A small text-conditioned image flow-matching model, trained from scratch.
Model: 48-pixel images, norm rmsnorm, patch size [8, 8].
Training: adamw at rate 0.0019, 19300 steps, batches of 64.
Rows from block 3 of the denoiser of a small text-conditioned image flow-matching model, named by matrix and row number. Rows with one number within an expert belong to one neuron, the router's apart. Each number is 500 + 25 x the weight over its row's rms, rounded and kept within 0 to 999. All counts start at 0. Numbers have three digits each.
After each expert's rows are labels from the 100 images, of 14976 (inputs lightly noised), where the router gives the expert most weight on average: "top examples" is what is common among them. Only what is clearly more common there than usual is listed. The data: rendered scenes of coloured solids on a plain floor. In brackets: how many of the 100.
# router: router (model.blocks.3.mlp.router.weight, 16x128), inputs 0-127
# up: expert up (model.blocks.3.mlp.up, 16x128x128), inputs 0-127
# down: expert down (model.blocks.3.mlp.down, 16x128x128, transposed), outputs 0-127

# expert 0
router.0:511487475530520473513515468469536460469482512462526512507530486524473500511511515533496477524487556484463438460492505528522533519518476509474543527486526521494489474512498519500505476485495533522467529549506511535475502520456480485481535511541483511481480489501494548531482471484473499465465486503537491511532479470459523507529519470504516481480479478441517458507517532503505534506501
up.0:454483524495520512496499490507521540507506467533549513506493525465488459488481470510510545465482533511457444484493506523500505480516499452555523526477502504440519488506478526500493478522527533495505466505539511469533469540508484505501548531495496453517542526476510510539472475516515515485501532479509517515486510482497492526504541486518508462497506501489510426455485485475486499521492
down.0:526477450504522473462485483471483511484498497489517533476481489486499499497498503486515467498496507498435492507512498507489495483528502543444485525480476478473506484497506440514498477472474490520466477466493521472500479500467462528507503528457494517468483533547489515512505544507455498435522503458484497489529475528519520487487535528537486507542453465500474528540507506485534482471458
up.1:500542459491511505500503539485510496485549476490445530514518527524507477498493487521528531511495457535483560532539547520455523495515520483488497531503520485480473537468519469552477528489504481509496507489480489500510427501520522493505437489500476492516473522503507517504459491508505486492499463478528501503542502525490498512459513506533461510507527492450501510541536523520530475497531
down.1:481500511541499490510523508511511489509496524508538481518530486500483491526471486512506520537480538495499469489469519525513499521513489502497539474470506524528489490534549513483540503491484516512505530540505501512519470517513483511505509479562490455463530504527531565466465513499512524464541491489515510530527522474464474468572518504507492475498505465422519475477504532486547513475519
up.2:450508452447500550504491513515511527496519488524503512540558532494485494471471527519497533487501477566453497528514488513482518521473498504453527542457483499498496534509481507494449493470525489493488458474527502515513512517492507473493456519494526537501506514513507510523474486539530472505535511446477482505540508501488524489512568481520464516527521487475483526484473496490511499527498
down.2:492503456490497542505511515505454472487462474477497506497497542480484498487503564476462480505529503515464494503487492501512478485506475503532528493535488449502490541449489483503461523489483479520530507469459527504518524514474527448502523556475528515509494493482478464489521474537483511531428525534518500533481537534483510517466503498490500518484522532529480480501523523503489484538456
up.3:488531503434511548476484510558482513513480525533483542521505521496522485484482502496513503503491490582489538506518488509478513505471510484508475528508478485534505527487459488502481520465513486516522492456535496496508487518509526482520455452512529511500500495516487491496493515520507456545507533472458491515500511498542488510472560521482451549522503514469472536492492496503551490536483
down.3:499506489510493581489451505510478489508430497503528513494490542452495519502523572463484508505491514477457468517439498536497512519514495493515508490524482482472506482476504483494507504483514470513519533445488497481483530498484519465511528484463518526537499491497504503496560494533490494536472547519502492510483477550470487511451516506476516526499515525515495496470514511517550509517488
up.4:489503495507496516499460483489521538500527541517502520529542516497464492490469500523526490487470518553489468535469450525467500495487551483503550512483484510476499511513501505543451479496526515464479505496528458526503484540492470523488546491514482494506513521518552474512528496480507515482502519460484461507541500487530520495500529445530484531538488469460492483505471485459459525495538
down.4:504467531494501501495515505494520488464531527496571485522515511501498519510491466546532498543464541485475478504500488502487506487488454515477474512483534529524497466520524531475545469482489500475503514474489533536491487508457497528509505470529471493504499493524549526463498531452520497470549513457508500513532504482495498478550510530527495482529473455490460528532454505529513486460504
top examples: grey object (55); black object (52); count: four (44)

# expert 15
router.15:503459469477564478512507488505487512520488554485502504500477469553512489481447507520507464498476529545480509475467518473502516513502519539512539473478543462467479564493476487468440509510506523489517504524519525501543481525532484475519489541505522500508506478524497492493490506486502547509504479499525447534495460505480484543517500516511474504461522506499548485470513519518512525524484
up.0:504529473468502560502509515472523534497507491510468519441498476491445513485497460533512523492486510530497523518497451531477464483500544473503516546503494488502530480477479472514480449495504479474479505461512533506513521492515494549483451486500500474500495524492540482510495457507503442513516508442443493514488528475542517523481498518467488488507508492506466464493515466521520513462493
down.0:513479492449527521481474504491532484472486489508496476496528507509508499446510505522477525528521534554477502507496500456520493499490502519492525522532512492486521500467494515441494475487450480492473496401521493493520535489455481522497500505509518540472488483522490513489492504467462467487472486489510508505527453527497462524471503522458501521472465436522451510500508487471483519494483
up.1:478481463474477542463508528471516540526479504528485486460503506487465490461512458506493505471500532525502505491512467491492476488547520450527490555477491519504528486511502469498492495501509459483445510471524503501493484482488541549501478502525515509460502526509544517474473455499515464502496529481442512514512563480548523479489525533491464506517517475506466475493512488515519522488534
down.1:509493470470514493512468483502504476485511518534498453483514520486528498461519493485466503501500533522493488508465496441529437520557502468489510503505496490484521511505501495474479458480450453508474518420535487494512529481454499508501525493519490528449510479529537473497511516484469494505468502490480475534506476478504482510494517525452485526488462461519475509499525473442496478501469
up.2:488490462471487555462504540497511530505493522525514487463529515444466510490518486479516504485510535541497522523507487519486470504539484448477477561487490485506535484503482471511502498478500442484478515453503476500483494463483518536521490490511507515473488521516505508493501472513493469481511544449467515507509546495553520501471561530519473499547489484507454488505519501513502530474526
down.2:515499459456501490514499505522540465502479521541499484480517522498518502479507497494462522510502517543493492532448493458493448527533519482486513483530510499477520516493472477466471457480491469481475507422537490493501531503459484513487494478479488539459515455501526510504528521511450498498524508479508460517527470470471471521498514525457490499492475438501487534498495479460506520470479
up.3:493487470515506554485510518475495533497505532535462520463496520490474518455485447464505502511506511560513488531496459532508477502558535455504497534483498480505535493474454452502498474510490460471478499455527485511492502474491526541520462468495515494506486519499521522513500485511511476502508526486455530477490518467532533512509537521513512515527510462502445479493498502518534513460531
down.3:522479460484512530486485492492549480498496542518515484485518520508496517448517508508481493511514517519475503502468500465508465501573543488505537517532488490476518482496472496454473461463482469482483507428558480507509514489463481517491521469508474520454465487511538496509533509517453488498517519495496511512503466488493464497486494508468506524488461442505462506513507479446477502495468
up.4:487510478492467576480477539518517483508525537503506489457523533445509502502519506497514505499532498521511501561500493485480524488513480463468509542479489496480546463488506480493503478491514471498491468449519462487485473486478503526498515479531490545512495522492503546511486516515474458489507543475466523461480542515520491503488546505488464484535450470511445512527479507523494479477514
down.4:493473434493502508535483505504536465543497542501487458537539515520437509510499495522466516550505489519497505505485493486503489524540505502448506479558518461496504515525510490492446502489520525464504509447524449560501530507450494488507506495514463537488482484505495491519521554523454525519515514518528517518517474498453488496523505500502471490499501464501497479474520498486494502485490
top examples: count: one (100)

# expert 13
router.13:539485506449537498480511482517430481506504525476495523488504525532507451480471519518510486484461506553543501494528505527509483492510504545509502482512506463517475532478516516518484509468507527475523549510531477521487493533487506469485487534535547500516532466518497521513484545487531527483521501515490476499517478551465505554486524522493458527476509533503530493487488507496506456550476
up.0:502528477431462540497495529504516525535503472532496511472516526459484477512509518468481504475495498525497524563523525504479522497480523484500498530488476463491527471465495485519504513476509450459482481456532499470499521476445492531531491550496487499479484517553504519535483519483517457461509524462494533484496519517483529525467525521500466488492473457499447502520497507499500487484513
down.0:507489450453513567489510538508492476510484516494486491467521526469538498491510509470518466478537469484509485522490527497437476504519527495488483490517465445490521505482461476515496472490517484523487459440502493466516512503427463482454538501497535518495540488513467493583487504542471496488509527494529516497498492515487523528504534501494486486518492502511489475499523488499498489500491
up.1:505535477443497534487464550472488523530500467536475519474488524462531452504508525482503512488496482542495523546530536513478496497500512482522472542473469489496545483467502473531512494489490455490477459474519510498497509492452498527484493531493499499511514490557469514512489519514530464476536520456486530473526551525480519510487517516549471490495480472521451511497502516503502484480480
down.1:504490448481482558473514543512488494500486505500503455505522506470543463480495479484502504464537463507529507525491530507485483501531517520498492506503477480487517474484476488513474463489509513516484474419487458488531493531464479494419528493511530502494524501501464492561483497551453485506523521485538516531500527505486500544494510497519477487503506495504472486482506458475501460502468
up.2:502476498449489525469463501483502505504509505543499472494490532489488500522560527499521521490485456514495518570519499522476519514505503486472482545494495470498554473486505516519512495437484484495477488473473440543498488503492496509488519504468514483489545486512492517498510527522530448466542512463467490477539520568504514509495530502486495494491494475522462500521498511530513466478548
down.2:510511434444481558484473542504474500513491528497474459512493495484526471480484496488510510510534440517545534560489501504450457514501505521502492499509501462490493559463505504508479507503550501510512486431480438499535511520493521489468498507498527493483541474498491500546501499535491489545524479495494504521491509530502488504495493491508464500487516511542519501479522484509523469510481
up.3:494536457445487543484494541487484522540510481523501499481527537474493477512519504469469503478519539517501517536490505512504508497482493473492495528490474467473532453453482459535500516482524444457507486457527494454490523497453499511489502518497483535503463527549524512521477519488513459457527524467527525481505523501492512516468522509505474466485472458528448499497501498502488487470499
down.3:531498449486516551483504522517483473517475504499480482463481505486524489508518497479502479490536480471528492519508500507462476502532510502503489506534471460469521486456473487539480450481518508510476455449495470483495534490438472493418532515489538529505490505511468507576507514543455486484514515512535528487502493514471521541495501497498512488503492501516475489479496492511457471494503
up.4:516526551467542505512477500491463471493500527468483470467475451511481537526565499510483445515515485444525497507495541462496525505533513491497495519486516476470505475465524484508534484551530496502499493501490504489505518430482471483503479477496470488501472478477499479504516538476500487528492503518534519508527486519468461491539488481445527511468456486513491490486496494511511478481448
down.4:494488464481507547542548525489511514526536534503508527520537525521512511461468481541485519481514503561516545531492522494485501485493524519518499503527512534520486526497545500485489521495502501461527519512499499543549469505522531482504499487498485513494524516469518523494512546532482501508534504458497538562482506489504481524476485506553464482470530508505506493544482495462519433502513
top examples: count: one (98)

# expert 9
router.9:521481504516518480467530490511522485462493485489560512449513547522499499467474514491499486484489531486484484474472506476524490468504494519532493476498504520467468469495510495491498470490464506519510502498503530459522469541467485503484516523494477554477493478488551479474478499474433538470465530471512518484478470508461450522454501519458485511508465500543511484503482491436518480497502
up.0:502490458477521523467542514456539482510470502490506476479476501467511458487496502486551513526491464488499532495485537471503493442528488496518500544482466488513527504472477440523572489494509498490508437483493564498495515494515480492519546463462498519506509535540509524492470489482480488504519499508512519514496549480493514464542509499520509479529529479514491481460522491478491494483485
down.0:482495523449556470527514513509503493506477530488537479523531481515544476497482492536489485500459522507475494461472546478492467522468507508505544473501510501519520488504479517495475483478499548489502509522524534512506493527486490481476533498508546479546534467522492495493447477449536514527462478534516472536502517497486479545545508480484494522466498454468521474513501499444481501505482
up.1:472521508455481549470511555482544518494507507536478455517502498489533470503524473520514524499516529572486527534496538501507495500510498497504486553487489453481505492497476501535486502466493504486475523442498503474512492499502507501457524515539510475491495502518517499497480500504515413508521542477489529470517537496514529516516541511513470474533480479495445490481512470490517492498464
down.1:539474509498491514479519530497497446453505497499511527467507497507505484471483525506555481537537484484526507507486508450444507510513491499500465530542502499510495490468500509503484463490513479540488480458478461503484521493447481491469469512553508488481514437476497485495491477538471516516492498480508513444537473513518563513496507482505466500512494491481489543529483514556531530486487
up.2:502517474460515562502485547516455530518491503557486512522514499499501482475462496521559533478488531513473554508501512481518526471523511502507528529524492484512486475499483487558504469485503481534484482455473514503503488531520554506459526489477477484497533504485503508524478455521489467492521524488494529501483546481520492523502488500537455461505511484487467458507518514491515465454477
down.2:498508528472517551488525510493505501469505497527535530475496490524478487440471529521522534533505496500532513508553526506492549525493472481465480532531528505491452494473533480522476493478520471517504491475479457508487518502448504485506463491495520485487503474474474509569480515500504484485482476472528508450524449531490539497479525495520475504515455484486487543479550498489480517509472
up.3:478465477483528518488496529452502465483512490484471549488467498504510479492528544503538503505522505482505506488517517493520499464534474524464523558512487475521499487470456476500494491523481496487463495490463523458488472486490485497477524515473528538495514509565495527481469512489469487496473532501508501543495549536530517545514483437457488530515478500500450474472503478501506455521492
down.3:496511471481471476529517484477486474489488483475513489505490487522467484479490533508456477516481525531512507488468498496517499481481547505524518537523519538497517507498522565486462510475517492542528545504529452493502545517498558493485491512525514501455510431495480503545494464521496463492473487533511492536507542511508471512459476460496486523431479482498513472499517503482520517536496
up.4:513506496478521535489494532497519538542502501570513463503508519491529472497478504500507533507485526511477540535468549498480490493516556502504542538505512459477500495514491484518489488521507487512469504450476492486522483489488502485479533503499506510498511494545524530526452480508545420528498539477491531520496570499510490524503517508544480477477525500490473477494492529476512499514446
down.4:525492490500516543482523541504516473477534504488474479503519488522485473445500541517537505524514473526541516536518528458464510518527490492475474514546505516511497542461506514521491482450511458531504493431481462516494511505454478492478438486524517524472505452475469507516483485542482497520470475484503522458535465520523527478504528502502467500502473510484505533521511517511500513498492
top examples: count: one (52)

# expert 14
router.14:477500473508511487527557503470503454493498516488520491512515538493500520597511526481503504513486506498515510515498507577494468500500479516493533462493512536529506484511514524502494504476472508515594534511516475530486537505495481497533490523498488495507487488522511456493507513499492531489468563518520519495498585525485487496477500509509482452519492476489498475487508521474503497504505
up.0:480506554488467529508495538509516512510496470495503503508497531507511522527488498480471508521537510484466515474487504547503499488472459449503488531492497470521517476462471485492486494478520477492517512475481509505450530489441519512444526481493498484488532489483476481467470460479533464496499523510520542536472533507496524513489485448467517478524505505459461453471520506477478498522428
down.0:512484507522537477510506484501462449482513531477494523496554478513534522454525492527506477486498517480554478512541513434519476519540536498523530497528476512520468514508533515495516486507452494520502502508501486529535491486503490488517498503532476497466485501526500470493528512536499550538493501504475459440509441464468505496533495508489506560483469502510511497542499500494530472496531
up.1:512490498455476530484473525493491529550500475517496483453494469465501486443483465503561521513485501537544511535459447465479512487500482459489482532470501468484505535490488512498494486520553461517465481467530466480468477509485507522485494479499534493518477493511504512503467504484512493520542489428497491488523466456526536478499528504543478504524512521502503501485476513521487516503518
down.1:492472521509445478508504520496480518499475508503494441512456508481545480580483527474488496531511516469493510511454471521466472494468451479499475492466538476475569469467492472556475469523501505504516481458494495506469530544473490517486503522503506482522519494531502513505501473471499509523508524490524526494513562499477490518508498488515515485540522472509504485457516500527514520504509
up.2:494495517458495535463465521491500546570492464517510501473549493462512523450485467463539513535493466518514478519540489491462502481509489472475522523475512488493535503504498479511499530501510476523454488478520493505469498511508513499491522464495542491495512511517512495481480529482530488522532486428499493500513478477550514499482546492561472518551504494488487520517521539540502501503478
down.2:506427517515479478501516534523473513519471502491484465496476502469558503560478514464512502544502518486501512501473479521461498497492464484505482482451543478486573465484493484536478480480508510524490463446485529509473524534489465517497503526491521503509531497503523528538485477464500525529495511466500501479528533503499493514542509503554490507540514474519527511474502473530512501517513
up.3:514486498471487545485456501509499550542478501526475482458496467503496514448499453485571534504490515558541513515495491469467502494504493474471509536494480503496509544499504505511491493503508465512456482462475493490484495504482509507514491477499543505491517488500484526527512506481502483528552477449482453470537483468528510443483524492553484537538483522491482494494487522525500529489524
down.3:501466513473457477503517526487491528507489531523494439495452501491546505572499518477500515538490535468483513509467489523480487472468475478518498506482506459464551479496487455561487477498508485503515468455486499505470530521469469530486514529475517490512542493517521490544499521503523506518508527495485487484510555486506489485499491480511499507545520470541493496454499458509537527490494
up.4:532472507459490559516475517506501537517496461498480520473508510528482499474493469522504529480487467527522504530524481471477513496502481445521487529475495457515492534511499544547469477514527445501492480462508494462504486527492500524479501474503523488538524492503481515539465499501530471504526549487482470432506500489544543521484524510491466523504489511531466462509463514494535497482526
down.4:496495503502468527515507514505479529535461487505466470492437517510518497570513535477463501516515504488487481478487479531512480495456488456528510493498522484485550468473473504573482499498493493544501489448520505491469539511496478483465525519493507493490522486512485503540501519501475501516465522520501500539487550508485512540484492474479515496525512504532479446466547503499546501546519
top examples: count: one (51); its colour: yellow (33); its colour: green (27)

# expert 6
router.6:487515451488522497489508487535498506455535497496515508530547484503493487495466489517561529503458461565521511528510515534511537526533518477474499473445508493536532519524533512511490511531499525474497487511513531534522506534509458488554460527502543504499531517510527524511482505505500522481492456496541510523529498489518513494547531492529442509501512499450519511489508515507508481487477
up.0:486532486474470541503471541487479531516510498525506536471537571508502489469509518501515480465482487536466493522505502514499489457447488484517511571529456466473515489482479472551482515493511470506457503456487470468500491505515499501468518538478465492512497533482529470544460506510504477506528548479506516511465512542491524494469529516506508471505470476500477484513508494484513481481482
down.0:449505479479474473474563544524455480458452483493514493489551536459517486508472534471513494502553501495493533484515537512489506500512482529483484489506473496499543499475506517531509511499456498565494471436496480477503495483474491538509482541502505482492504515558508476499466534472467488469484507519559528510512550507491486514528495505504480517500490490515479500529522505512508507506493
up.1:496511489474483506496479502493515548460452478517532517532515544438474477510495497516506504485481469527497502494448491479516521511458494505467479511476495495477481536515479492502521539498535506474515519492499483481497452498486528505581492501530552489489511519431496519509509511511493504503536515434522472461486509513536456525493534503539496461493483489487483497499537493498479479473539
down.1:482476564499482484527496477488562471532544530533492472496505480535493537478477452502482535473512514495503482500532492508502470511510496492534511499517512502506522459462492503469494495542502460455485481505555468517487471499514487491497498473515477522495456549532513517515495543480565503486497500549492515528496496468516506528516484461445494519491491525473508475508490530491534467518470
up.2:511517488490477531503495506498506522498472491493509517521509508490493510471492523467511482525472471539522497475514499492491503497461503435490441550527492505463513493512524504546517495488576457510482493448483512504505454458527503536478507500463522489519480540457540522486508490480520472507517506469495504483486522454542501520434501524516492535446477477494456471517491498501514508472506
down.2:476501547442505474466531524491472490483487499504543541512512533432492481481511520478525512510518496479497511490510533502491505501498500503465480490499486494524495488501526517528531533488445500516485491446492510486515485450526470544537480502492501479520521487516506533459466513463544491461541513492555539466503539511517487476534517527495490528479478511520455518534505498552487519514501
up.3:485529499453514511509474478504477510514505532493468537502521521471508476507515528475544493513473518447456440490483439501465480502484444493459548513456477462488503498494513488540494488468499484504441480495508477509472517529448451494481519522491467508510484489493538523479494502489479508517514495502479463511531527495530541486536520461461508472483489515465484466495505504520489487502508
down.3:461520526470522481496488496436443496472492469492514517540525497489482503521477477509510511475481489511491513502483515523527523414513515482483466573478469478481514519542496494483545494505481493496511503511499510516517469462521502518509518479513508464483529532550513497493508483512517461475517499512502565475516506509519534504505455480481483495499506464522450490492502556510514508481454
up.4:469528512492484509558491511466498496519517541533490472545469450529508503482498506501484498489514487533521496569500527492492501448529509506535472517473530493463520567515506513474473499485499498477519469487540496520555519506501533496525565488468490462498533522479496504515517498477492506515542520495466510515477536497511492522499483494539476503499523513567505521489480534478500505469540
down.4:535542507566488501482466483504448534545494479539496552477518517499490493530497445484511506467520513489500477481504477509474509515505487464527486476482469463508493471505480474531528505542528502516477498554502508484468468490506509502513520483486523486491572453450496498480467458502481525495515490476467518522513491475515547535503474501460509488470495525495517475486483532521474497508529
top examples: count: one (99)

# expert 5
router.5:501503499523508473508506487492496471483495524449535524492519506514497501399474494564502457530509504486472502507501521457507482512528499536509519508537481498564471481529514501479524514463503529505544540526469516557487483502478481488478500516485456537509512481484528515472524513480480537504514521499515509503495428489483471511505501513520506523507522482497521516555515485489466489485508
up.0:499522516453503540501506535510510529510521482520474490500497505473478459537513535478521537481462497577506519527481488509493459491509525463480496541452470473476519508483483481540504469517487465497532470462523482499533488495484450484498474474478541487504483529527511474502504504511488464508465495460493507500508528479575531486505528515524469481512492515471445481477485480492518522505501
down.0:514473503475496577478532501533498489463501545473510497505513490480505486442484512517526505508469494499490513533472508492470469533549513553499513496498480518513504525510531493516515480509464490482511486451485557524538481486495465492469518492498477520535497506525493541495513475481522509474525532475501504501494447544506469518528523499534511474534503500489465493483488475486439543467453
up.1:489453535462452532465481519526558494487496483526516478488493508466486472513548517476503538509474489544527519507483497502496497472470490452535478527467462505458558480476498506485481472512515468493471515448496483471497472501500513493505491508517537512482496518531507497505507498516508433509480510460460475463495528513547515493497544493502480479522490497527454529473485493463493512491474
down.1:521470526493517493521478476510517456475461542487489458504497480533485498453483537534506512552474512503504513506529515471528465517517497553533500515541476556517520490499460504450496497501457563514526480491484548538501495487487445523461510516465481517514488506507501493501522506468440518524492521515499478497486476518476495530519516493506513465537488509511472498502496471486462529489470
up.2:489537450475484513515510509484456490481509504507508507529528542511479491543480511501499501534497515508510529525526502558479503447489479477484482540520525497519550480501490518512522509427548486480568503499469477552512508496518465509514510507466486484505512539495519471497515492503469507527506551487509521511517552482522510509482462492492512452507500440485454492498525472496499509472515
down.2:485472501506559477491501481499469468490496512472439470494496486525542496531518522498531467475518499514532490504520484466465495504546506518512514480498464486515495523478469483545498487492474525541466482500487454489483480501513456481486501553499556510490521473497479477516484486536478547575441476511485431474507480537493530517509499469493504518499499519498521489496480486480497478502502
up.3:490512501441516561485509529519486515510516497542462486499485522490521498498515507494531536488472509538501504495458505504482473478455511469493513549494475479492508468467473493523496465527487476529489497450537460490536454504528463524463490503458528486481497536519524483506487525547511440524482503478482504527483535507554510533492529520516507492513502517478450498484456492471522512521496
down.3:518468486499541561506523485531477483503484564463489500489505504492494478444478531528527506506469485514484471526490491464464496517520525544527522496536482548525500518506487485520497477500481534539488485454471517526543497497520442506464516518483489523506523486511504518532500471481472519499494508499518486500482424552485476538513527496526528480523492520513488484518512466478465528507476
up.4:537524511493500543459455505506533494457523513521483516497541527508509508454557502507485498474542479483509482511523530476524532536495512486478491552531428505509470464474441477486519508471513476502486495486485473507511471453494498520493508506493499503512505514457476501494502470519514473487496530508506489496490483512529527486479493454441529487511464522513437509536466498496471495500459
down.4:516483502532458478541525495516510503518430469485522499469443477496504507545466485459480475536504496487502504473490487550523451495468493497500486448499522497491532493503517506491460494504513508536496483498521533472451539539479533512506505506479512502466490473498502507507480511458512509491519492500522513538473530497465476525467473553488500521503484504493540472471574494508530538504511
top examples: count: one (97); light from behind the camera (51); its colour: red (25)

# expert 1
router.1:479567468549493487496478468400459511484495485476507495454529504550482477475508522529473498494518502533487513505510488512496497424487499523516512545504525535482477547503517498526514517497499501512521516525508471509522525525522497473515472470504462486446472503488482493513528518497497511479544498470510497500500479509458463475466506522525482486506517489541525506504517489484495510483536
up.0:521503445508490514507538531470490509502513470527490498465497488518502495480517464499502517500514514529474509506550500502491518490516488499489438544508505522475563509495543469479481503470521488511521419469498488485495502500512467530539463458474489524507526520482513522551525541500469501496497499476532497453508490486495501481471492526490534456551541509531502524478507497505459532456506
down.0:514446538479514471509512527553500486509523535513495488518533505493549456503451502512533524506469507508501503493475526455481490522451491509518513426491492499562512526499478496499486479487508501490475483514509541497515483534486461511504484502513525507500532491521517487474456491500515551541486482485485495536528513491520485509556529503508480535507509482467542502539434468507516487489505
up.1:491504527491483536531494515485549505521521479558471484483527517510464516500514475492497520486540535509483493477538504496454500500504505505497480541522477508491513490442474472502476475535505454473492459434519489472480508489491463541521463454514507507490486542475501485520485513502518451490525523475521500520496518498499494502489515557444496493535491533507434491449503482487502498475502
down.1:490516532516484480525500483549452502520477460531462511531482487484516498557534480465501483505517479464486481476475475531466509535495489488498458456499500463502507491485502508518529501510522511484486475542458469493493475449504504509524513503509529470504506503484462519485519457480507521533501499523501509450489506517507536502515447494479527492475556520508504479488487504580497560510528
up.2:543479485504482517482501532525520451493527486518493517483544532490473526527550508485508483514493519486481458515512499501510547520521456484474485501488494525504516473499524516490525458494525449487472481482491467526454487501479511532485450522505506518502507482481497511491492478483473460470462468491529493455554469516525553502495496462491516491480473522444469491552488505540534485466489
down.2:469509496538456494531506484483485505502488574496528514498486517477501520497504507488489477484497544508527478508454476523516475475511522514502571512514524507516505486518547478472529504525488480501510560520543441516488532502515501486521531460543467452487470485519525487511541530515520498454539515502488468533505521479540474492469508509500474490482482506498511507488544511483541539514494
up.3:429509510477491493484465506497494449490495501484515501503503484505515482461482539499510542505476512504469509547476541486475454496502530514453548546461508456477461514503495525484491504525478526474456550494515507491522487493507496461483515466517503509474488532485508490517487509510505458468505498542478489491502468484496483519478529497502451557523481509478494542506524478452494456534470
down.3:519529522489549505457496518508457551482461468523521538496492489486556507500514490498492495532505495490470476513515537495478507498507446476495452494503482470481517476451501464550489470473488495520505460483436520507484487482452473540468507492461492538522524492506486535476508464468490511485506513486532524488498543510465536539519489475497520452526494490501511514474484492493518505470473
up.4:485466502504467506459488512505490484485525502474510527508487512482517514515492545435508477494507496518530517530435472486486477484501489495514516498456505495489491489474521502486486539488524453483450522477513495455492511516508552487506476486485535456512511447495473490542476517494465444489481466514491492476491487546496493501507520562482469540479454516452494515465467507454501512486484
down.4:493496515478524559494521546523516544452510524525504524491532527495509480489485484492507541488505513524468535522537510496448476501485449503514484500501500483525516498440477437548496490510508487498504495475453522518502450518492466510490490492511504520518547523511536498503476473469514475494481522476538509503509541498530493551499524520525504507542495518458434495497461487501491489493476
top examples: black object (79); its colour: black (52); count: five (48); brown object (45)